From a checkpoint of a small image captioner.
Model: encoder arch densenet, encoder activation silu, decoder layers 6, decoder norm layernorm.
Training: soap at rate 0.003, 4400 steps, batches of 256.
Data: trained on rendered scenes of toy objects such as cars, trees, mugs and chairs, 5.8 epochs.
Rows from block 4 of the image encoder of a small image captioner, named by matrix and row number. Rows with one number belong to one channel. Each number is 128 + 24 x the weight over its row's rms, rounded and kept within 0 to 255. All counts start at 0. Numbers have three digits each.
Before each channel's rows are labels from the 100 images, of 14848, where the channel reaches its highest value: "colour at peak" is the nearest of a few named colours to the mean colour under the peak. Only what is clearly more common there than usual is listed. The data: rendered scenes of toy objects such as cars, trees, mugs and chairs. In brackets: how many of the 100, against the usual share in percent.
# conv1: bottleneck pointwise conv (encoder.blocks.4.conv1.weight, 64x128x1x1), inputs 0-63
# conv2: growth 3x3 conv (encoder.blocks.4.conv2.weight, 16x64x3x3, transposed, each kernel summed), outputs 0-15

colour at peak: blue (35 vs 4.4)
conv1.47:130159114131144148162130150165139124124132111117114092090091065106125120132112133113151173096119122126097138107089126100143116139128134140138137141163120114098149128131128108132076134123169119
conv2.47:129127112106106152151119113084174109157094120115

colour at peak: black (50 vs 10.1)
conv1.41:140136168142122113152135104141104110120142148167096148110131107142130102134122154123135104122116147138128129151111140079107148067115146121128126123118144127132117132124123125135131112132132128
conv2.41:135110072125149117117098167102142146123131163139

colour at peak: brown (54 vs 23.6)
conv1.56:172093156137127112108113136134160090124138132111141131094115138159136138132154118137110141106149126135146135122071111133141114136141117131118140107155114111119099120106110136135105150137090136
conv2.56:111113156149116101130117109128138128085186101133

colour at peak: green (46 vs 6)
conv1.45:133124154123130123130116147111128127120129146068169105108118092085125179127104132126141144110143145117153119156112124159142129143133123120138143108139145132097109098133108121092125134150121103
conv2.45:118116092162158117131142119109116188124135162127

colour at peak: brown (66 vs 23.6)
conv1.11:129165151144115112124122128148130109184136139108145173123101069157148132093124154098140124096126115132124143112085123094156121124139108143135191129105109107089141135094116163093135112162110105
conv2.11:098192143141097131104133143125143105123153132152

colour at peak: green (87 vs 6)
conv1.57:166143119129134098140141135144124122126132172150116130106132124121107131090146126135119105105145147120094121098098126163134103084106124129117150136150135124104134125138136108149119109123147113
conv2.57:143145138114099117137133141074129132133095076109

colour at peak: brown (48 vs 23.6)
conv1.38:120133132117141126120107143124134135149156140150184105134136159123124107121099136136117143094135113127147151165135127126134147161124152136100146155117128159106164097133146135133115130113148111
conv2.38:121120194137134143142105127167126120153165134120

colour at peak: blue (49 vs 4.4); green (28 vs 6)
conv1.33:141115151113138138071123119117136090129116148105125120150129127126108155158091149122134129140151094114126099130099132108134152143141116082114132140123117116118097095120147125119132155133148122
conv2.33:149162126125170174143137084115111118120151148132

colour at peak: brown (67 vs 23.6)
conv1.46:158142133139154141135129097127113110138128152115121112140093126134146136122120095134127119140111111124125138088118127108100118106115135108137148151134130112127132120084138112168136145141147111
conv2.46:134144176147115106160114124144098089150100140110

colour at peak: white (39 vs 10.1)
conv1.55:133100134116119131128125121135111165102125131143114133101122128141146121098163132127104124145163109135155144129112137129113143088130132138150114116127102158103096132117122104116153141110147129
conv2.55:086154143107105103125093125086112119130133148163

colour at peak: pink (38 vs 12.5)
conv1.51:118151124144114119123146095109143140107101118145117114112123126120124145139137127111117133139128156104126103107138149091116110178130126105112108144113137133153128136122151164113104085162082123
conv2.51:100117173112106113185133155123127141109111131150

colour at peak: white (55 vs 10.1)
conv1.13:160124130132097141120103103102144135131110111136164131108149131162136127127172093155097130116121157125119100097145107115123116118106126160127135123110138092170134117148128142128150108137115118
conv2.13:147131134123133099127121134163126153112061110159

colour at peak: blue (83 vs 4.4)
conv1.39:069101125133109132118086123114106128117141099135119121183112110152134132115088111111138133122131081136088149120156173133086128123118120137153103095109128168114114117149142092103159168102195100
conv2.39:120118151125129114154126118077152153109143097081

colour at peak: brown (48 vs 23.6); green (30 vs 6)
conv1.32:158097140148131150154162152127145112118170130172136145125112113116142137109106128102139125145123107129131137123138097146122102123120123141114141137173123144116140166089149114086087089115105135
conv2.32:125141135117139153120147102122156115128198160141

colour at peak: green (34 vs 6)
conv1.22:118127139104149111124117125147108104126114159130152121128145152085119128125092136149147134106100115149079137128119092149168141103116178133137163098148132148164163123106127116105130171100133110
conv2.22:120141097103148114123146146147134126087174128084

colour at peak: brown (49 vs 23.6)
conv1.40:161167099083081143112128121082139120119135116142122157116129134141124130115129116125088151137137106139119134131079105133092096115115127130094112145118120116120145125104169122147111111124138112
conv2.40:144152153123157135128144163109139123099139171173

colour at peak: red (38 vs 2.5)
conv1.52:157166131114119159126134146136131097149119156116123128146086134121127120119160116132120083136109146120138101128112124161148139096129113149112126157149118149115143081143155138136100179113102141
conv2.52:112150131123118175143148109078109108103128154103

colour at peak: green (38 vs 6)
conv1.3:130126118072131115161095156105150119132123142142114125117102158114112147137153146161133152096116156157141136142086126126128112110175140127127123130116121133112090116152134139131102136156138108
conv2.3:114118104115139150123122149130124111066152079130

colour at peak: yellow (62 vs 1.2)
conv1.27:122125132132135138116162176114130113153135102158110125141139095123131130090143125137118157113125129129105140143118118098092129138126150123126135127107102132113126094166133113120124101081144120
conv2.27:125134143120130131066146094107104146104146097147

colour at peak: black (51 vs 10.1)
conv1.26:123150121141107090132139120121110096128127122118159125128120114130148149160121133116118132118171138136102129119122125106121117164136114115113130124136154137086114098133090128108127107110112127
conv2.26:153141144127140168142109145082144112173130105147

colour at peak: black (63 vs 10.1)
conv1.14:137149137126158118141150129119102142128087136112116124129160134149115137120139127163106131148133129119140111086126130128134111149117129150119109131135143112158115108137128148143129137100152153
conv2.14:097082140127123176152131101126112089126134140109

colour at peak: green (29 vs 6)
conv1.62:132114141157159123126138115092108102139134114104121122128110132138121129116155082136117150072141109099105103106130102110127163131157144121146113130142127140129102119105107111129121123165149131
conv2.62:116160140140136112159106067124106106158143131113

colour at peak: red (33 vs 2.5)
conv1.17:158116170167080138162169134144119162140138114123146126113104154133130115141116155147097126145129145142127133144144134156125121102105126122124155137118104147116099142124127135116121126116103102
conv2.17:146116157118150134166093123140120110103163083142

colour at peak: orange (31 vs 2)
conv1.4:110110145099116125154115106148182153136120117114117129099103109140145131126111112154155083109125169158140152147157124133139116139100172103105148100116157092131097155141150140143154103187092118
conv2.4:105120157134104123110112136138113120175186105122

colour at peak: green (83 vs 6)
conv1.43:144123098132167151125122104127116120125155160108097131167111130102131085137140110116135134153117132162138115124139135145111131106158096104073126137135116122126090135111155117135119158151134123
conv2.43:111136162170138101097151141161139141137104091126

colour at peak: green (64 vs 6)
conv1.29:146105132128117116160132122124120145174130170114095138098177164099147105131117103106144159163124128097141134137124136135148108141121125126139172124154133174108140140104122141139118157123158148
conv2.29:134099121137155096159113131177120119100151122091

colour at peak: pink (33 vs 12.5); white (26 vs 10.1)
conv1.34:144136101120134110096136125116145100142140146163121127137134145108162115133119159122121117117121127164132135159129111097126153134094145122145108143134100112151140102160141142145113142115108139
conv2.34:113092119120121133173103106136096176138146104134

colour at peak: blue (33 vs 4.4)
conv1.36:114134086145140103143107137145161102149110083163091151125122158092093114134119157116130123131134112106095107116125117145145116144134123105141111101145118122123138065121125114115141158116149113
conv2.36:148088133133157144131121115098092158129107087103

colour at peak: green (89 vs 6)
conv1.2:149124097105165154130089136161128130102091152083094122095117136108105114115120137103124151105156145149117148089125178129151095108107119079126086105142142145142126128121121130162130132121137114
conv2.2:134104122144126169145168095106132107139139129077

colour at peak: blue (39 vs 4.4); green (30 vs 6)
conv1.53:084129176116128104106134146120118132189124127131132126177140125101134133147159143128136120094121119108139112130108102104127140100132103121130160137133134142114113105116123099116135150139161100
conv2.53:103132164109139080139187131151128140139128116124

colour at peak: brown (61 vs 23.6)
conv1.16:138123129119108124105156106137106101133120112102113145094164102109128151133143098117096120116125119131094103087116092113085119118144160116109164098186119126131107109133104086113148117114109115
conv2.16:131147120120162086112135130144089089105138123090

colour at peak: blue (53 vs 4.4)
conv1.31:136142164171132141050122089141129124129120107114152095138142152117147141145129103148148121115147123141124133140152175103114134157104125123144140085076141126156143138122123113142146144085154131
conv2.31:106143126128143134133114151117105126127056087133

colour at peak: brown (50 vs 23.6)
conv1.21:148128143139128178120153141119114153111158119121119139103147139141117146152146121125090161140126165103107154130140137152074147105155126102124160131121156159145119128128123110160094075153103107
conv2.21:108164104086138137113108112138161128141146173148

colour at peak: black (54 vs 10.1)
conv1.24:141117143143140109143110100109126085077135107131138143121142108147103112143146136127149122123129145112133131145116123160137145171145143116110128113125161129126147112168135114140100081105144129
conv2.24:124121116130151093131088182144139140110122169139

colour at peak: black (32 vs 10.1)
conv1.5:115147099149122127111119130129099113082117139107173116166149124124113148091134119117128152127126133124133110126105106138119134147129143123089134128156105156076116132140117119095101151120146116
conv2.5:127106115100077120137172103109130152127115102103

colour at peak: black (57 vs 10.1)
conv1.0:153155154113115102123114116124170120142128109177120125133182150133132130109137133124133144117131111128123109162135105132114133163105137176145166116119167131120113110140171137149133094128087117
conv2.0:106120096115129171123139095093108096151104105137